config.toml
model = "contrastive image-text model"
text_encoder_layers = 6
text_encoder_fused_qkv = true
text_encoder_inner_norm = true
Rows from block 4 of the image encoder of a small contrastive image-text model, named by matrix and row number. Rows with one number within an expert belong to one neuron, the router's apart. Each number is 128 + 24 x the weight over its row's rms, rounded and kept within 0 to 255. All counts start at 0. Numbers have three digits each.
Before each expert's rows are labels from the 100 images, of 14848, where the router gives the expert most weight on average: "strongest on" is what is common among them. Only what is clearly more common there than usual is listed. The data: seven-segment displays showing three digits. In brackets: how many of the 100, against the usual share in percent.
# router: router (encoder.blocks.4.mlp.router.weight, 4x256, trained with AdamW), inputs 0-85
# up: expert up (encoder.blocks.4.mlp.up, 4x256x256), inputs 0-85
# down: expert down (encoder.blocks.4.mlp.down, 4x256x256, transposed), outputs 0-85

# expert 1
strongest on: the digit 8 (63 vs 27.2); the digit 0 (62 vs 27.1); second digit: 0 (35 vs 10.6); first digit: 8 (29 vs 10.2)
router.1:138162157150145148113130146138118075153123092145116140124152132134143124097115120172107164149157092127180124145112103118105140111073148141142141130108146148143112099129136068114159112153153110150130129142128125156150084136126128144106157171153154127113151085
up.9:153092170144136137113145133151093107123189136143175161099170108118121067116094104096157120161158114119135141127133146144071107153170096139208117130126127099111147116151154162113109171154148118138099149112107122117140134109147122137116136061077127089122124140
down.9:122136146113165193124104152124107119140098113121193144114130120127073104134134097135146145133119099145137115123110129140129143190094115146118112132136124140115116150107124086138134144139154147129093120180128092156127122117111153092136121168128142151098101149
up.10:107135134121156203130160138147134103080102089135130102115139132132110131126106110072121146121094103156112153114134108088168153133104157137139136160207167160134162121119138102103170132120152138140087151135113154114138154129086125105126097112161096116104116132
down.10:114140090158138119129134147123109109131100127117121131140109126128141123096120132163121146145124132117166115112175147093113130176122112132150088148141170087076118132076129151135114153132148112123150148088121147163125114114145130130114119119112156118127116153
up.11:112141110152096114131116178095150101099095099140164143117119122189106137114135119109107107100130127110109160131127147134161090135125092103110127150127142133153156156083144085119120110159159095114164122088174165096146133128089134141145127162118091148129077125
down.11:132168137129115100138154124128117147194080127097094115075114129122158142129140178154159138165117146086144143123098084158113166081087158116119119113115095118129075109141131145114105155145140138139130133135112170128117107173179159156122116090110095148106161100
up.12:155111131140153157138162109115140176080119150116120099108119131141111108141146142109127129100127166158143107148146135123157114119104150087118109094149104099124091116146171109132130119136137148145142138116088130145085176103126151148135105125107123105114114137
down.12:082161086160148143165100186091063119147134114108130113134107089112121101125121132130131129122138133127121147110135120137088085120154145154133113116138110105091174090111143170106147128133089131113127129124160112090121101185133118099166158135174143117148139130
up.13:113123110109115102148092148089118103144110130138103089135154122107135155122140179127173114130098161136122163139112130091125109122120130109145156154112110112162128126115092151101106145117104117131138167094113148169133124088109106150158131116153094126086091137
down.13:165124109159116088120087136151162129146147163146120141126089141123089139113121125151131138148138149157117171099138130093119141121138120139157123138121084171094134137089123107108072099159115150101099103118121115109120147132158092066131131150091101106135121136
up.14:104143179136106119161121129121139091129124124080104120143161185116079126101078123130117159145133149093141158128140108153108111138124128132141133136140175055151120140125118186122156135135118159154124091162159109140132162091136116155124114116101104137089165107
down.14:088128113119146088126115149120120133141127124108154157140149146160152125121150178116120174142133107129148130111114132118135130109121125131092113122138117130119091123152106170110139148093156108126074133132150117159133113146121150129111108115127157153153098163
up.15:136137121158158164137151122123156145094114157119152111121130136142101110123109141077139089113121113126101117120113105150129136113115137138151191155133101090089148095137118125156166160141102117100148089109130176096154111134134079123124141111072110158111121135
down.15:139128125079125071113115107147139123131126112100164118133147112108151089158170109132109100132174144127144107103155128129114158099113101119098115096114132149114144112114127116120146104053160142144119127162160130121145133126097144160094152142102111078108134109
up.16:086128127103119111147136109127098122145172097097141126116158078101129129131091124137099173162119112117164130110123112151146136175176146140139120118158135107116087169132136104161143123110144149143121145151108107115149099132120090146132076145103131155087115142
down.16:161125127128127128103119142100103137102119118156110125113105122129170174103107118091159113099142146117151153137144163110103130101108166095123148079132149137088124150135081134149158097124142136080159142092052126138112154127112141112115168139163147106158147141
up.17:126103089123135112127117149148088147125139133099132156095091147087131139155124165117143142086120160132140118105135164139132173111158137128129098152110106138106112113128139137109085177106147121156104149139138135136135150096122115092147079096139134212139125098
down.17:163140143141102128112125108111127164106175143128094128153129140131118134136133106118118119163112124108127127106130132129127107147099108145093182125131128103120130145106118147140107114143143110099133137146169132134145110099080148097170143184108166125147141128
up.18:137133127139163095154141103137164165188096153065129146177106123136138138121146093125119123082115145143144160082195135192156122138101159128159133144150159074117129094134133128118144151135117142129086113138154115113120129103150138094141103088102117100140109156
down.18:129117105147108163103161139138087117157083103135139096139119146135139138124127128144135092136149146102096093124097135129123127118163104169147128113136086132129116122159185147131134110149100131103102139119132144144119142137083102079118123133118155154161145079
up.19:156146147136135128163129117117102180114108115101110105114077128122134145107082101099117158122106122122122138113141116132102107080140156144153131140140091171122107111130133176119078132105098153092181145136134120112098139115116145097149127118111181126126143146
down.19:152091105151094140108119107079123117148127163144097167159127144148153164160146118151138124130131159123136094108121153109117160107143107067148145135128149130152159134088093135165116121142117102113092120089151125167144138136141115121150142132129130117120119152
up.20:191110144108116138124146165130105109094148113131134121106106123101117086137086132182154116129110189162119111155149137127155106109144119082093136139121107093123145096113128158115119100113100132145155110116094119183071156117136125112114125152161133090128102135
down.20:110097107119081113097108096130157127138123171132080143125121105159131126132155106146121140131138133113140167107147078122135121159149135111152123123085124125135157174104118158147136136144160145080114125109135109079149163111081121109133099155089123131114150104
up.21:107135120124104126151112121101138143113132109094110093103107115129111059106140122136081111178115142125107161125105148112107162133135126170098112108157151127116158098109156118125131147151113134142095150129096147105101082161139141093137146137126105161095096175
down.21:119081172141151142164124113120147152125142133149167142150163099147098138102133117189131105124173116105148111086134102090133096165128156095109115121134159113116076106103118161126142137104086121118111136124127141113120104123138145127078107152186107112151087115
up.22:131113136072115163134133176143147123143103164132107141092106154114147121143140124127151112156100110126131148102045156083101138115139153124092115160099113106104075149110146139146142100139152142176107132113141179109112133130113126085108112133134120139140134132
down.22:124118135140120176112156135134164119114136110132118114150147074103165121107139129106150141129097133120091146143130161151127128147101114099188170137087154142112141130136133158095135139134137169127123127123109129127076110117152186144106127157087135121106151063
up.23:130140151146108133095130138130142113069136173139106106122129107108126070103104118112150191121136103183132137152143128100112139137174125085179104168159115146120111115137116102134119134090110139112135126133159103111166095080145097083134123091111114163138157133
down.23:093131141105093153157115124119131150125153120149086170098125082136101109199129140144148116124125124150127130139129176144175129131077173156133157169121148146114125120141098144085125142138122142116129106143138160137124130136142143138155103109132136111127114148
up.24:082116178144138124107174116121128143097120161105091176173148106119131118121114083111165131116170145095111046154108119121134154116159096143108105118153129162162121150112105111140116189145153172114140117120155130129124129115141167137165143118126143159156119145
down.24:153165133127158147127108096095111122165135077169121122116055110106145118099115161167120145095126124107124125116142145092106109160113138131148103132130159116140142103137161124084146107111127086134084130112114132134118110153166121121118107141084132101150110085
up.25:126112155102102089149124090130161165149124107119147083123123089087116160142103108077091141122106133136164171118098148122161112099128163120162131137147086161157131149134123156112097126127121112122134125084115119129146139127143135125133144148073117118135107127
down.25:151096108087144103107108102133146105088105156101095167188123131143123121102118098088110110126118112088113169135099104129119107079113104154073146152131131083086137168155076097141131163138075126113114149147156141143138141151085136107086086131143125105112106156
up.26:086121120108155136155102154113107145150083135130113128116107134121117137121145112113153205140108097114130111129133139109113162133183165152119090135122146114156117139149180120124082139134118131169143189114147141105102125135161154125175099118114069098120152156
down.26:138162143127170118114127119133146132104066136139148124131103100128115134086113117114153101125125194152117123163113116117122156134129140120149114162100125163098121079086145129118111120097130094134107086099147120129146113119114136101098145155160112129175190129

# expert 0
strongest on: dark on pale (55 vs 16.1)
router.0:130162099124082080112138134095116147105137085102098094119069108139132154148098123162158079104108130146127113091122159118120117130146096154157138107121165142121145135132132140121123127108126095125163125134111095145127122127117186152120107082127112107172130110
up.9:126127164132120143121146148131103150116125128133145104120120140135119136117146139152132119129117132148119078152092143150119164117168112114111129146125090069112113106109144123112128123118140173138170105124115134155164102127166118129094185153145133124090178102
down.9:105125123117117083127169119148168139111179117113107126093145131144105119163151131174110129108120151132121141082114152156105157117079124131115118070082144166109122145142165123144143135091088119128167151112120128125160143103177136091138129130111106127095120139
up.10:107117134143117141099119135129125152099139104106130117132141134127127143161152108139145119157097167079152148130153117127148123177164125114100146110136174107158131141138100161134121127101141134085115163105131122152091183137106177150096142122118108173137168141
down.10:119142149145157109124112131130115122139145168109090119149135116124167093121106111092167113109123083132161139051144136114125154118106160093146062065097139105109133177141130121119138151131128114150171102127118099076122064153132124132148152203134129101120096152
up.11:152092162189086164078149154125109128062140126103150140178149142115078121123171128160101157148207113110114107115128114083122161152107131120113121121150133154116161105112175127124176052087141116141139152133140150120122117131106159129117122138117165151110125119
down.11:095097095129122104122138106102157120079116130156147128139163153130146182123110101125113112094097155125146164144137172139143138074158093136187079140139147166138097115127112152206113168199128139144154152142138122116152173143134098173130102122123136124136128145
up.12:132088095100141127064160160144130130133126159138111116126135141168152180098158143136113089108132145119108134111121159115141151155116163152129155174133122119121115167108105144132099142118109132143096098116151152083100128161116118107144141076166151135177150167
down.12:153118163118138113144123072155181134160146143109153153101105137125129113127097127131114114116166107128120088136091138124142156139095122149071123080105102150105159118152137153145136095089154165126101124137115082104169108162134160115116099101152116141157098133
up.13:123086091089116142160105121130114098156159155142110132149150130115105135175103110114118153116097148128141109096148117155165088127112128126153155142132146077087126146136106170119104122103129165173197133127101117151146128124137153149130119112097165147156106105
down.13:106154119116143152113086141143164115127124128104130159109113083127094129121151150114117165167174082178098143129124130117103113092150130083110127105136115154137103087086116129147140063089147130121123104169164114140097165129123129142137179132166115080139172119
up.14:101097144141148134152083155134152119152121133136171121131084138075130089139114179110129119152126139088136133111174129170150139163128143142087131177097134103118152119093138161156083139124142132151103138119158136168144121149134147104144126131110159119150135122
down.14:125125157132104135153118117107098160132119121128117156127171106141128116104146126138112105163128097115094121146101104084132157087122138154139136118119131109109136122127094096173149096131187116133117141179132140128133115125090085119073122151145129147144104097
up.15:140097151144141135131129096154130149148159093127156093136183167155137130114169116102127126150106195104151194136134128101106173153134098124130176167090117133157134118116133167106138115139149156145175142137138162136112119147082107123099142114119172156117135126
down.15:113165122091138155124121148108115141137151165147118106160102156146130157180127131134106106058076146122130143123117158137101107109141101158117126059101124130103126103161132124146117130144127157183084135122133125129102120128107136095098137159103127137123138163
up.16:148132161088106146142137116142133166176126117158154105125122113137126157113131135105137126122129106114139161177142108116141107124130133149199112100131177160112123140129154136141157110119159170143180121151126143145119142082136156113154148102104128144118148119
down.16:138118114102165110130116103110118093158173120163126165149107145112156107124121157154123137101135134122125111154140146123146152102129150122151151134159150104163135180138107138155121088118085147109072145105098147125136102108156137101158090151131087166149116114
up.17:110154119133123161159132116095119109139169134153168071129165111165098128122107119102115115130076133142113139130158107114118131123112146133156125125117129121082121130103121125179118133094111116102110150155097136112109140165157152145120108159140157136098126119
down.17:114169136145133156134151128141162142093122130092104136096148126088120117120139168157125141151143102149121137117118117114170128126116110131165119082111139148161130158109100130105134165144105145142111086137172118137196174138141088130104139118092100124100108114
up.18:152111131111148156129157156146129127155084141129138113160125114172119141119095104114087146122120133129146058095136122109175136121115104107146118129127118069099166135107113131110061172126165085130133169151116137112104093149140125128136120171111164097091111149
down.18:108113100145113163130154121111169140139139134125165096130093121072083134108106105129121134149136164127113142145116113109150119166144144088160066138151113155160120106137116112163150143116130123148147116120122168102110144163125115147134162106120141149131147112
up.19:108116133102099143128084106130116117070173132142103152129146130114118118142161105137141094125171137096150117133150148109141093137135123109135117134163108090133102145148128101120126078155112135116131130084124145124117162170175109101111121093150103147100103163
down.19:153117135109164106116139133060148113111127123135105129150102143123097188129098114119097171162081117119120139134132140154121128129155187153102129125123101183101152121156132165117133140134168118125110127100121118110108122121117131123111110148120141162145111169
up.20:156134187163160081100068155114109084163113091139111191139119143137148153121132083119129150114113130160115167145156104125100073152137135144181090125149143095117125110132164124106147148101081148138154183129086148145129141170122134110108121107140102131113141141
down.20:073136170149153158196130147144132124160147115148089088103131146134103130127135127130164167088099097115092149139112151120140120133146135164070105124091108128122120119113139155066083128097147151139161130124146111111114131136106126131130096159084124124118126139
up.21:159143115096142119134140128130136135112150147161107082139148141081120107118115072148102116116128122130128150082103114139096086159141127105114112124094108141116161112174118111102127132128128147102151130130150084097092100104134139136137142137074153124136121109
down.21:136112143127122101100161155095146106134085111093120167099131121137139144125119123117101142122155172117111131161107155143181101095147151154170107119148097145128161103100154108121138122111103142190129128145111132137115114150160130089130119120157130107113108161
up.22:094098099112128128134121118112134096085158139140145146117128101136120162140100111121112139118111126160143155143132138144113133162075112153127112094178134083136095143175118103130154158081160114135138113127113158127164078121107152081131136154153161141168123127
down.22:152141104155103109103098108131097114122155095145143156094137161122128132125139106127126108117117170097136098180128157114118089123138139116088131167129091185126135104110140127136172139174131159146115131126097107147163092125089110141136130138100117154135122117
up.23:083130100164097145110132158101152097116144148117113145172126159086125105148115134130126077177102131122158109052137127150132136130134092114129113090115174146112098135093141138145136145113205132134110171173104130094175151149132136154126113100127133110155193130
down.23:141130136116121101126159095150095114173128108112079079105122082167144146142144183107156120157169110112129124103120157107122123107124152142138134135118102070145138150138160142137122143109091105142125050161144149105123147105131149130100136148115125139097096117
up.24:159124127130121139123133171107117161143143160130171122133111136123126160133127138108118154132148151133150103128102109122120128148141159128128162135130097097110145148095119109114119148173122133162145189104111090103134103158159118114154169145135140148185115138
down.24:132131123147148122094077141140105151108130145125132111099094135144150155090104123145157080138119135141137107134139148100175115123150125135146150137126134084102141110144094107133130161146083114128153130166142119079134108125162131119099112123115103098118099103
up.25:156121138173108132114116084158115109130150129165128118097149183106140178144112135084150085171119155108128114152122095135142084128087128150157154150135097160117138131129153162185114135140124136119135117169136104107126113106117131100104126109113128123113153144
down.25:175107163128161139122149152066162113135108104094150192087151133151178133144110122145136166114088156131107144146139131154125111091101117115093148145087137153114120114111116094102088115102154158117135134131136159140136113107141122143131116147166131113137146106
up.26:115120129102121144074118109148156158092159132120086128104129144131122123144162124143129145100148099109133126169098093158148149166119130085135155131118161109151128142136139093110157102140089140135128108140125162139124110192138126128131143127131128110123149096
down.26:131120155098088133153172142140106154135095097108113111137156120166103141122154167139126137166121125137147096090093125121118102086131113135102108156126084064144110089136152106135135165116143133111149125108109109101065118116137097157135123077142183056125127124

# expert 3
strongest on: the digit 8 (55 vs 27.2)
router.3:118086153114140150128140155162122154117135181160161143149163137142111132143138132103138149073141132135103141140124109118129140135147109076072120131119084119121129159149119139123118122147165113122114114089063092088109133103105106102121137127122149139126101185
up.9:089144087109115109123133141155135146168124125170126150158094128114160136148134116114152145100129145119142139120120125129172125176152112137140107100111148128129127132104154102135142106130156122183131153104149120122134154118138136122143115121146185137139074089
down.9:132129123121156159124132083136131089127142139142158175142128101160092093136120150176144124107152133123111150106140139170154125075136113148103134114161148077062124140124124115130130119167149137103116141121112154134131159167191107149125111126139065128120148130
up.10:112141101112178139110073156076141169154103064131154107113182129113128106167132105120133098120102122119140133116136152078118123141124130114162106120133108090144131105117126122109108167115125109128114133164161127088142150129111110125103150139162119157095086164
down.10:155133144089105137120154138149080128092122126171149125163136116177166146149172124150165167136130114137104155114128152104101172170129146147064132125104109098133113124120141143147121092152113115133139102120119154176079179128132090124114116160152139130155106140
up.11:144122042161144142148111137137128163137129126113107095139181191152183104113135088132133099118130173101102117132099066108117131120139127135148082145155115124134149155082162163115096108077099109136123136120139098144120106130120158136126126121074107123092098131
down.11:133121092120152118162123126141148122124095110117167151155154111141125143112169133127167128114106137128173054132097128098133155086126148132119117135118141156154115153124181086099159124141164121129137127138113129127152150137103126138166154100149095137110108104
up.12:115130122077124138113166115105162122100120112144114123148132148151130138124124150120133155107136145160126127112122141155180100129134141147146123123123159114139128151123121104152122096159124159156136126099143100163158185115139133148086117103079150096150155144
down.12:159115152158138149118093111093122127112086152040177137099115083081113145132140136182167135100136116101140119130143166126117116153124080114126130151111129125122130121141086110116123157151139146102113137137167127161105153164096127123138120099142112085089163125
up.13:106120124132083128139102131137151158062129111145159159111098097131117128102134134075151115145154126117133136158142100099138188139155140126144140164160136196096099125154143119089079123122158174141116127104093146101142148150148126121148123138129171152121111173
down.13:131120119120145110105143116097161160084141134110088111113136160175119129128114120146107126136143144126103104138113167161104142091117111106096105130130112127085141102117144113147142131210138126126159131122128127132117142107115130104083111104132108131128138129
up.14:104142151123139099160135096119112096151142067118136182145089139116137144085132092142080141142123151104139131153148128127125116114140128116134129136148093156129122125116135166119127128101171100149163132125116157120149131133139128129073123121088124131106129158
down.14:116132130176070103122140140119158128098125134151106099134085150150156136133068134115182161160144141142095114134096124170122123143157136139133148131136116150132142073137126136132134115138128148091170104119134087167106145160151123136121138103137161115179125066
up.15:103137114120131143137151148165130126092126150134097126119134101128153167107136098104140093133100100072118110118106117125128131113168101125099138114143119095160178098083120140097123124093126138092146102161138148138120149107117160093136143135157146122136151102
down.15:113146138155133123123149142136108160098127103143152142119103156177132138117103123108134138117112155099132107129108149120108119075122097097145146131168106084119125152141138149121145133118134143139081107128095122106110165154123172149123131177103121162141110150
up.16:097110104106152114129147121099121129110136144120103125091098130156154154064152114145118141106127084113141105121115102144157173115130129182111104157148134107107154135114096149091138124076104176158115192121141135146145145111109123144107132169119108127111169111
down.16:131112078150085137148135110148103133104136115111130081146198136142117137131130097158166124163101151111137144141121162120131116130136151133093119141133098101111113201127128137148069101116120101114116126133146069108137140116121132119131120149190151145140128140
up.17:133119129114116108138139117132138126132107088161118125140116109107128104093163104115137110148141094126131122113142125130129132148122124103178172132176129154184179139098187120160122120128117135146126140126143140147131121121080187115105080147119128106140107106
down.17:100138098136094159128165096145141151120131126104147125207105156165157127136109117124111130133116151155115155137154116181138081141120107114116146119128125120121101157122124125156148122103097116112126173146072152152148138095075138109134160128147138143123128106
up.18:149149158149182132122116150150108102129096116123148140114114131151155137128131125130106145112127137133161104136140129106145139117125129117170094156098128110176136169162111115154145097112174112098141130101133123122120124127085125146134140113087116122152135127
down.18:083140136119124105128093097130107123149144140127130092130135146135111138137128120092135115165103166128149124159077111137134128138135103156093143120141079118138095145138161136112157083177097131156143149122131127133120117138130097141113151150117126114111144163
up.19:149119149156126149112138160138156111165158129151125149141133141164153125063106141163111087079133172180181126130128118149130144067128110110187150146147129108149151076126138132134139124103121106114144150161147111122097180154112161147124116101144148114118099133
down.19:113155109158117105109120109173147114127073129105145138101142108131129105133106097138122137109136098080099145156137155149122115164137121162118142087109100132101147133166163126052128145110158105098144124134114138125132106091137161078136134118076097127123135104
up.20:137058151122127144107151130107110156090123158123133163151150145089104137120129120138137130116100161167125186144166127129162133142143145154130155108085116136100177141117162060167130142119122109154168151141124173169105108119155106149136141149080133112142096143
down.20:139138135143126089153148136139146115169125133140127164135118130163144136172069163097135134097130092151124119172124150134104127062086139143148100140095158134111110131112097112153105165120117106149142115182125085081115178138131123079124149095140097139118100113
up.21:096134116098107136113148081120123147127113132087134112115116104174150095101160126106120143169152130107120113138104118130154149105121147164120112147145121133128106143103177111105139170114126135132123125160140109105122085170106149100129130112145092090085120144
down.21:151125121136159123105104127156133144081126136123138092157142147153112141121089103124148155092100136157155125136183152126129107116129124145141109105124133127136098110139136158127101100126122134103090116169144161120123115142161097153116075138097124110109126118
up.22:180133108142097112109088100102088136176099098113092127145115150135094187112093117117181102129123135097104066162162123137127150153166116136144138099132132144128140120101188122154123124086115146119124126132117131095147137135130147140128224141125115131145128136
down.22:135150124106108118173117133140105119152140160096144113134118130146115124161148105128091160171152087152090159126109110160109120123140170136120112136106151094117123133137116141141098128134100110104135134150161142088105134146122130136097151151176116094086125147
up.23:125160137081154148139131162197180166128163087144149154119141133112087165124085094120114154102149150094147112147128105113148096153164168109139115113106101156140087129096134088160166113113134142168146134144164123161169136158157123170169108151117125145084117119
down.23:076156115107152151106134113120138115122129127134154138125108052153132114108116135142177155151092127117141125119139110145108129143141095081128144114144161126092095128108112166158077155119097140108129094150135163134149135123165122101106136157096150137104132134
up.24:123123130110132167116140100163103137142109054150091103155105136147126137130144077133103171134134098121117144142133112140125142128121099123164121155156115145116120136116100137074111120101090096153145121163151138142083121154193091139122138145187166166151134150
down.24:162145134137136148123139175108145109106129146132101101111100152088140107105130154138141133104099150110089144085155173134171129161110117166113127129132148095138138128099123170146126152153125137113143161124125144090101116128082171161162077116135128102104136082
up.25:163123104142105152165111071111114121133129158151104139115172151181140147152106109130153131133115134098111133146160082159177142122117164128159134112126113121139138128095156123131153149102135108124101139123118152111133109094137129144131145107148135155109134075
down.25:157119138144160111182130181137143095090068129160117129156124186091108129129103111130145121140140133063135129119125148117142108093112143132152139137134126146107128164133121109094091107130154137123168099090114152110143137155133150098118103079138131124058128138
up.26:146159113123113085136119123139121132125099162148106137072118115098093163117133103126126146149095119129153162189098125129118149135176157112127121113122122114140094139123134144130087131181137145140146105099097182188152152107091167150129151126092138105128134119
down.26:126098133111157161138098126104157105132103129146136154165113101113126095132127118163133095107110108123146118142137129103141142125090115104174111128116083089132112136115118126124139145132099098126084117136159123111154115118104103110166124146081116192127151162

# expert 2
strongest on: dark on pale (82 vs 16.1); the digit 3 (60 vs 27); first digit: 3 (29 vs 10.2); third digit: 3 (28 vs 9.9)
router.2:129079116123133134120142103163108127125136147153106110110141104125152104137150120097129096171122182124123135154165130168141099131114146155124159111172154112128147113120134125144098149132076149116122143119187177093125159155176122131132105125116113124116157127
up.9:124115148116145138112152143109089136104104116133122104125142154122138142118100159132116102155151149119117119121114139127117121094175155159085125122083121142115153101077128159116159139085147111129115150130132135112108167143127104130159140094137128158114119143
down.9:156088173144138112162144111146161125134121115135142166134106136119122173142109165128127127108107115112099145140148121172137133117153120136095138153062136156136133139105140136112136157138144169132165137120135102183147166127182137072141135097112137169136135132
up.10:148147132135138105142100150160138137144107082110119172124135157104115116152112139157091075106173142084117144115126131109131124134098093134174122093122090147153159125168141100135143097132133080149173123133136113136078134138125104127069131150131120166134094098
down.10:142139119118183125118141138129096140131119111141113093144120131106162125088162113096130119117084140143148118126122152131129092185097149116100120120085124102147130113149142132086128150164098132100168156165140130132119138152210130143139124093161129135141133127
up.11:131093149119155130111141098110137173117160122148110124123109109112100142106169135146129074104145173154097131120102126121147150071122098133120086109094156150129111101070089141137131135187108121152156137096108126149117113167134145098140171134108105131133160088
down.11:076131135129136144118098125136145078094086135123129145155128147137159104074131123147126131148109119144096115138158124150094164122132101118119164108127115133135131129133206113142135117135130147106164120125162092133077112117152148144096131174142134120174119147
up.12:141098092106133172137153114154112125150145107133135146134161128164116086137113126129123129112119175115133103102136133139113100170108106111118118118132123080105125170125139100156075134142110160159141132093096105067166107085107104124152125126129135113105148109
down.12:116089108168130114146107105132087124111120153126127115107084064075148152127076154109123127166117104141081110154105166122100118134091106131126084135157122122139158142146155134139129101122097148080103124113131097159159117119134155143144135118148080147085122123
up.13:088130076107121124118139097143144125125127142144099109136137095140172144106114113090159140117139126125108127169120160160127102154129046139127119130107180084139150156119086149119125078117127113145090056115134134148142130135116136125125145086141129146120087132
down.13:106120150129131078142118135089112149116125144113161137142132163127115145135126125114159116108112164131146146063106158169127079150125174127158119094174085123131133124135127109136117136115146139142092163150127102105144135134154118118122117123137165132145113150
up.14:090135120099053097105146088105152163135086114125125165157120127151134141110126108153145113117113092104074132135125118111139120153131131161143140092090138080128116111118105123114160086110127092146114134130121104152128101149136133133115176110139125132125091109
down.14:142146154159145113174155141091138107071124145138163119139087160159108090160110132118130108158120099117162108104135150132112125148170093117140124159153087160171120150117112163140142156138133088162111118150136081107108152137133140109121123133120098141162128121
up.15:149129129111132156095140134132136148135127087106137141144141126151156126120089089143117100099169140154160165104122138126143131130122117124120116114146146148075157128127111136147108083142125160089153075148135115147120124103103128081140154141147136109156107110
down.15:154163124097105132150135100091143100126132120146129143145117144104103173177128114126150154141123123112142112133138104145148091120076149125117131100183087124130109124142114121143100134104078092130099108121149137104129108100158173130101121117144133145142087137
up.16:110159107136128141134114133132095132117128126090097124187109097150101151143107151122134121195097121155162132124176113105139150125119139154070129192123123160148108079143095117100132124127154106136120122137149129141149133116133140156148155138122097081141129134
down.16:129155087114132094143131143136160134119164130135134118100075117108134134112094136110126146101149113145123104067130176100098160108125123133131157065150136134119106176176112121106093089125095113093116165126125141148122141138094142129130112144088119174086128114
up.17:133149155115092104111085136171169096148158096120133144133140157119125134147162114088144109111085147159142144155134087102132141094137120121102160113123160102078131163147127115156113141158136131128170138175133083150164112084110093109122099122105142113065109089
down.17:131145151185157119141137115157146126085134093141072124139160109112124119111114097110160145110116134151141129118149111116133090111094125149142126131151135157104121102129193117120114110160097134091095097116130084154114133135140112135144087143118131109108136098
up.18:123118166099089120139145152146135138111152106165178095140120131102073128131126147127068134094128148127137122119115143115135124118126150167115124108139129123121098152115108060120124128100125126137150083134120086132123158142143106085106141138151142132132136135
down.18:140109118108111121125105126139110151128118124163123136162103111100138087116137106144161128107134142103125065131091142131117153120131189105070116144127137109116081132157126125142126146100140125133138132134126105166160139129125147115122113151163089177155105208
up.19:135154120147108121154154136105136110139152066137133117100168113144136177190089142113125132113141142173152110116107160121134106101139150112095127104127094150166108138152114121149182129150175116146108113140169108128163148115086136179123101119146101130127115110
down.19:122176153130159124155132121160106148110113138142090153156133143160180131121154082163110142132109168140139123126141129126123132122070075100147114169148144132156091109111121133160120119101149136109130119128172172152133134099121127111146130106113129119116139146
up.20:142126128141143131162129151133105101134117108159153098140168108123088121125083091131128152113151103139129105152136101128137098127158156133113144121146134162117105124140113178120170120145135135133153099180095121131126161114145152115088115132107089157136149130
down.20:149160108177098132154123177122133149108114109106125164116149104083204088124155123120147136139126136123169176097138140125125163123112119121118139102113110075147182138099094096138157176161127137139115151143167153143124094129116091125130145131124138103122130152
up.21:109062104129144111145140068153091142139162111181114108131134118119137160129165114129148140093105156092160135090135136145088103135130091141121140163097153134187107156120155205145115122140091111144131119114137129125123150103118167138144108127091157133162064111
down.21:118152175122147141097151122142180127126127139088154146117103137173176096094156111159109119124127129170135137099139166121108157178103153143152105108107147175107163132127150154112180149096117153127149152145110152092121099124134100138109127159110137120117123119
up.22:083136114087150108093151129116192137133131090102128108102116166140106168148093137137111085148124126122159136076142138135132108093114101126112088117111135116075139156130098112141145140080129120158154105125150128104088148119113126133135127140134087151143135182
down.22:117129109133130114110117145155074138127160170112190184149111108147162110096158150117176100099161168124088115095128122136152158163177146129115072110128120137119126084162114131125133128124170142148116117191111113081175095129116165124101162120175102121125151137
up.23:143113178149115148120165126120130110150120151160108199097147120172159165105140132103133089153071120090124126090160141122143102108102118140139117146118099113125149124124132129164157105113106083162122117149155166121135112104138128187158132101125127105108123098
down.23:125152127132131137114129101171137162127090150163147075143097114169083127103158063095105118130133164158169157135092119095131179151100138133188112097138122177134104125093117123113144123113141147114127155126154104134108124133117147122143128151130132122114143139
up.24:137140122128147171121127076158134140139086122149144145145118131120152127140126156097126137121113157115110144130144093130172114129119134143120137124117116115121104132123104124121142168105150132160106122098158138162090136146118177136130152180136067120143144100
down.24:153125175126097134167133145108140133106128138138112136140142121084117129164123151189169100113139108134150158172101110087096087069120086144133120164130124181104116124157124139136157092127111091142132153152161123122124136148149143107137185141116114100137120134
up.25:146148109134148118135106123124141100112112122128135076093120177138139134136139154178163148105091108158114134091128114092136135137103104167136121143158106134153130137162139117170168124146144145112110103108121133121091087138116134135061108106148094101131131128
down.25:072094126102161146154136146117132150142128167137136160166109125134136161164149098116159099158146145158177143150134126142119121148109156095133131079143125133150138111132098115141120144179156118130130182111118147104138166056102114096121128184112119145142131171
up.26:127087157084081155154117092121135081092108092105158154138069118118148128133125152158135086125132153102118149158153113121087109105154132123141109132089142076146148156125146107109120150122125105112114122121121156129127132121125098118142087161137136134131135137
down.26:100165138155167148131137096152140150143153159149175164076173109071089124099125166154113151094133116110149128122100156128146139113171132142094142129136076145128129156088101138135145130158106151103141126118159084140137190114128128108096119095153153146131082151